A small class-conditioned image diffusion model, trained from scratch.
Training: 25900 steps, batches of 256.
Rows from block 3 of a small class-conditioned image diffusion model, named by matrix and row number. Rows with one number within an expert belong to one neuron, the router's apart. Each number is 50 + 15 x the weight over its row's rms, rounded and kept within 0 to 99. All counts start at 0.
Before each expert's rows are labels from the 100 images, of 14848 (inputs lightly noised), where the router gives the expert most weight on average: "colour at peak" is the nearest of a few named colours to the mean colour under the peak. Only what is clearly more common there than usual is listed. The data: drawn small creatures on textured ground. In brackets: how many of the 100, against the usual share in percent.
# router: router (model.blocks.3.mlp.router.weight, 32x128, trained with AdamW), inputs 64-127
# up: expert up (model.blocks.3.mlp.up, 32x32x128), inputs 64-127
# down: expert down (model.blocks.3.mlp.down, 32x128x32, transposed), outputs 64-127

# expert 8
colour at peak: grey (98 vs 24)
router.8:59 50 46 41 46 59 57 72 67 53 38 32 35 54 39 34 51 48 49 05 23 51 50 43 66 49 29 46 84 51 70 66 40 77 58 34 40 51 60 63 46 72 57 62 57 65 53 31 28 33 69 66 59 48 52 15 24 43 80 50 39 55 63 57
up.2:63 69 54 46 50 46 49 76 04 50 52 46 61 65 40 52 71 48 64 51 45 31 56 65 62 48 63 31 80 52 39 83 37 34 47 52 43 39 69 58 58 52 36 37 37 43 85 38 58 45 53 42 34 44 53 58 49 51 90 19 52 59 52 44
down.2:60 39 45 35 62 43 24 29 55 43 41 54 62 48 87 49 61 43 56 41 80 82 64 31 47 26 65 31 36 30 50 49 70 25 47 35 60 42 27 40 14 64 51 61 58 57 18 25 45 43 45 17 38 62 52 05 69 38 60 56 55 60 61 47
up.3:46 43 48 48 46 46 53 47 00 38 55 46 67 70 66 45 62 51 48 79 56 23 49 46 31 54 72 62 62 53 41 85 13 59 60 64 45 48 72 65 59 54 60 51 35 52 64 63 78 43 31 38 49 41 66 88 66 50 50 43 44 50 50 47
down.3:40 48 78 38 60 54 40 68 45 56 40 63 68 38 43 32 46 60 51 64 37 48 89 43 36 51 06 50 42 52 54 55 45 65 27 49 35 51 58 56 46 47 53 61 55 42 62 60 32 81 63 61 68 48 44 99 77 38 26 53 43 58 64 66

# expert 2
colour at peak: grey (53 vs 24); blue (32 vs 0.8)
router.2:42 46 44 44 46 56 58 27 30 64 58 56 62 44 65 60 44 33 54 35 48 34 55 43 49 47 86 28 39 55 72 52 44 41 39 39 40 50 27 67 34 57 29 35 31 63 76 55 33 55 62 47 58 45 61 45 42 52 50 48 42 42 26 40
up.2:33 46 73 47 75 52 52 53 00 34 50 24 42 42 45 45 52 24 57 38 64 45 62 35 34 48 42 51 51 50 46 68 56 59 60 48 66 32 68 36 70 45 45 65 60 61 89 66 53 52 55 54 52 18 08 70 59 41 40 47 60 29 19 55
down.2:59 58 19 54 65 39 47 54 58 61 45 86 43 29 61 67 58 29 40 51 51 57 70 38 34 58 61 41 70 33 39 47 37 60 48 32 23 36 31 25 45 29 48 50 57 54 66 55 46 30 64 60 64 65 47 71 45 44 58 40 39 33 12 44
up.3:71 46 48 44 25 52 66 51 27 40 69 61 44 54 51 45 47 41 58 45 51 62 57 62 53 48 52 40 38 63 55 70 39 67 38 48 66 59 38 33 48 83 42 36 57 22 80 65 34 58 62 48 76 64 10 47 44 65 36 27 35 33 35 69
down.3:11 42 68 46 82 62 39 58 50 41 56 50 61 44 47 36 46 54 45 62 44 65 39 52 38 64 41 49 44 60 55 40 44 49 33 42 48 49 65 41 55 72 21 45 60 12 56 44 64 61 53 26 21 22 39 31 55 59 38 77 97 46 60 51

# expert 23
colour at peak: white (70 vs 9.8)
router.23:45 58 52 40 37 48 58 54 76 41 51 45 42 25 59 07 35 29 62 27 45 41 45 32 76 51 29 46 73 30 57 57 30 56 62 64 34 39 52 55 38 49 62 73 56 58 40 40 39 43 47 58 50 48 39 51 34 51 62 42 50 67 57 44
up.2:65 60 50 56 38 51 44 40 49 45 45 66 19 51 33 51 59 56 49 46 59 57 61 34 60 45 47 85 37 36 57 88 55 58 56 32 61 42 40 60 43 46 56 53 85 54 42 22 64 62 67 34 52 46 66 60 46 61 40 48 72 69 56 41
down.2:52 46 37 35 41 58 31 42 53 50 52 42 09 23 52 91 58 57 47 02 40 49 52 52 63 54 36 35 65 58 29 50 52 63 49 76 49 54 49 54 51 45 36 39 76 45 66 55 67 81 33 62 54 45 11 49 53 46 33 50 58 40 55 55
up.3:39 36 57 49 60 83 78 31 35 68 48 04 60 64 78 73 46 48 45 65 49 44 23 79 31 34 75 17 47 44 68 57 45 62 47 44 32 57 69 37 56 52 42 42 51 60 53 21 49 91 45 67 66 53 56 20 73 40 42 66 43 54 39 51
down.3:55 34 41 37 46 38 55 44 34 44 61 34 47 36 83 70 25 64 60 45 55 69 43 65 46 34 62 40 67 54 36 46 39 69 38 52 46 50 68 67 99 58 41 25 29 62 68 48 31 58 73 47 50 49 31 87 65 35 90 50 49 65 54 82

# expert 17
colour at peak: black (45 vs 15.6)
router.17:56 60 46 68 78 42 48 73 52 74 50 68 44 50 64 27 30 65 57 63 55 20 30 71 48 48 49 63 51 50 46 47 58 52 41 31 48 44 62 70 97 65 65 56 53 50 55 50 21 31 42 55 61 69 32 74 61 49 53 40 46 29 44 69
up.0:45 50 52 67 56 35 23 60 49 75 56 38 31 36 50 75 30 38 34 56 33 38 56 48 48 32 25 53 61 56 59 01 61 42 47 39 78 51 55 56 70 34 41 45 58 53 37 54 47 58 41 37 43 50 77 62 56 57 59 50 36 45 57 33
down.0:65 46 22 49 47 49 64 43 63 57 58 69 86 45 48 14 36 68 51 53 53 45 70 46 66 32 72 47 34 46 34 75 51 31 47 56 67 45 50 20 76 50 52 34 45 55 42 52 41 82 18 67 44 49 63 43 79 43 65 38 57 38 35 76
up.1:75 67 39 71 51 50 46 38 33 44 39 46 38 55 62 37 71 84 57 61 55 49 47 53 47 49 17 79 51 42 54 55 42 34 48 64 44 32 26 52 58 49 36 55 71 52 22 33 62 32 65 56 34 58 54 48 59 42 25 28 68 30 52 38
down.1:47 70 53 54 67 37 47 56 71 61 40 71 52 63 78 07 28 54 50 28 79 23 66 38 57 34 41 43 54 48 20 25 62 26 53 62 47 61 39 36 43 20 64 46 32 42 35 51 42 58 18 47 46 56 34 21 57 58 62 48 45 34 47 49

# expert 21
colour at peak: brown (71 vs 29.1)
router.21:70 64 52 44 46 52 30 56 49 69 32 64 53 40 67 54 33 86 53 53 56 63 50 31 70 40 34 42 55 39 51 77 45 34 55 38 39 47 77 70 84 70 64 51 41 54 37 33 82 25 53 58 58 64 40 44 61 41 57 61 43 74 48 88
up.0:41 35 73 55 57 40 29 64 74 32 42 20 43 63 48 37 31 66 48 52 24 74 24 49 47 81 55 76 51 59 31 55 47 05 38 39 52 49 64 70 72 46 49 45 43 35 49 62 41 47 52 62 45 50 78 55 43 57 37 42 62 35 46 32
down.0:57 43 62 18 54 46 50 27 44 23 47 52 57 68 49 50 82 89 52 46 43 41 30 22 69 75 83 61 49 31 58 30 41 33 40 80 43 49 35 48 53 46 42 72 35 32 67 45 52 47 32 34 34 43 23 54 32 67 50 54 40 44 49 50
up.1:37 39 44 64 39 38 48 61 23 44 52 62 42 64 37 41 62 58 50 47 53 58 73 70 42 90 44 59 39 47 36 78 50 38 43 30 25 43 38 45 63 42 45 67 47 35 47 64 49 52 34 78 55 61 66 73 74 53 39 59 51 58 54 41
down.1:36 59 62 68 53 57 74 60 28 54 35 41 50 99 52 41 78 76 43 62 57 16 29 35 72 50 43 59 73 53 58 24 58 79 58 53 61 56 44 16 46 18 48 56 71 32 50 64 64 57 69 42 41 48 73 46 52 68 59 46 40 58 55 54

# expert 13
colour at peak: grey (85 vs 24)
router.13:60 54 68 66 64 41 17 62 48 68 48 43 60 48 10 55 68 80 56 62 51 60 50 26 60 25 56 53 37 39 40 30 60 61 34 30 60 50 37 64 56 51 51 39 73 47 49 42 45 67 28 55 52 51 51 05 28 63 42 44 61 31 32 17
up.2:46 58 31 58 36 65 44 39 46 41 38 49 35 48 55 71 45 54 43 35 60 80 54 88 86 34 65 76 28 34 86 79 43 45 26 43 54 65 44 49 29 45 36 46 43 49 00 31 33 60 45 65 71 41 74 75 36 32 69 72 29 42 30 52
down.2:68 34 22 19 39 39 34 67 81 72 51 52 61 28 41 41 49 20 60 58 50 85 48 69 65 31 43 50 49 37 53 42 60 51 75 59 30 49 62 57 29 63 63 49 36 57 17 73 52 52 75 37 53 64 56 71 33 44 70 69 47 49 34 59
up.3:57 39 55 68 40 48 66 38 54 47 57 48 37 52 65 45 75 01 54 57 52 55 44 72 62 49 50 36 05 40 78 81 54 62 35 76 43 44 46 42 81 48 55 41 48 54 51 48 47 09 59 32 52 69 51 78 69 73 81 41 45 78 66 28
down.3:49 48 35 47 50 06 45 64 60 42 31 50 66 64 67 51 58 54 42 51 56 43 60 42 17 50 41 48 67 34 18 49 50 12 41 52 35 37 35 55 38 49 59 68 57 34 63 26 51 49 64 59 56 53 29 60 93 51 20 30 55 51 66 52

# expert 31
colour at peak: black (52 vs 15.6); white (25 vs 9.8)
router.31:38 45 68 30 51 55 66 58 69 45 53 24 32 32 42 09 41 48 47 24 70 29 45 17 53 44 22 34 63 51 71 64 39 72 54 68 39 53 60 55 38 56 56 61 30 69 54 64 32 39 77 53 67 54 33 57 34 60 72 54 39 51 66 42
up.2:50 42 45 81 63 55 43 55 34 40 42 47 96 71 67 27 50 66 36 48 50 45 30 43 30 39 70 55 54 52 46 60 53 53 53 68 52 50 46 27 83 58 54 54 37 40 38 65 47 77 28 48 45 42 86 82 37 45 31 50 63 23 54 72
down.2:45 51 41 54 46 25 40 56 74 76 56 42 53 33 31 49 33 47 50 85 42 47 49 40 35 57 64 50 26 61 51 44 52 62 52 68 40 47 44 53 45 42 47 39 46 56 50 49 67 85 39 52 46 56 34 63 34 57 24 52 49 29 49 98
up.3:45 54 58 61 64 38 34 45 38 27 48 54 79 76 23 68 37 47 59 67 51 49 64 55 65 20 81 36 33 50 47 45 82 84 41 60 51 49 29 41 65 23 41 33 54 48 46 58 35 44 40 48 28 41 66 71 66 52 22 45 69 35 58 66
down.3:49 46 62 83 51 30 55 53 73 39 53 81 60 26 34 52 31 57 63 44 80 67 59 72 43 37 34 50 29 41 27 58 63 70 42 49 42 59 42 74 48 68 38 52 42 50 45 27 32 68 85 30 49 60 71 54 39 49 78 65 48 61 48 28

# expert 12
colour at peak: white (42 vs 9.8); blue (26 vs 0.8)
router.12:51 69 53 50 48 71 74 44 73 28 62 48 29 24 44 41 50 50 61 18 41 31 44 25 63 69 26 38 38 59 49 48 28 61 36 35 40 26 81 62 50 51 57 62 39 65 49 53 26 40 44 68 65 45 44 43 45 64 73 31 45 34 42 32
up.2:39 42 40 54 65 45 50 52 49 51 37 47 58 90 42 61 57 43 37 36 51 64 58 76 42 27 63 33 43 62 72 48 57 54 26 14 62 62 74 47 57 54 21 27 35 54 63 45 34 90 46 58 61 43 53 30 36 54 42 69 52 51 30 57
down.2:41 63 73 63 53 29 57 72 59 65 44 64 27 24 49 30 31 60 47 33 72 37 54 35 55 24 00 49 54 67 66 30 38 62 53 47 46 50 47 79 28 52 44 70 57 53 60 87 56 36 51 65 50 65 39 66 32 64 80 62 48 08 60 48
up.3:47 46 46 44 66 34 62 46 44 36 34 46 36 50 26 12 46 41 47 48 58 64 33 38 78 16 46 80 41 59 08 56 58 53 30 41 61 58 51 34 29 43 43 28 29 37 66 46 56 65 38 35 36 55 45 61 46 56 47 41 64 09 68 63
down.3:51 61 45 44 52 63 56 45 55 52 47 30 05 29 48 90 56 72 40 05 28 49 54 52 64 25 34 42 32 58 41 69 59 70 45 76 56 45 53 51 61 48 44 46 66 52 44 55 81 67 22 54 45 47 17 59 71 59 15 55 55 28 55 52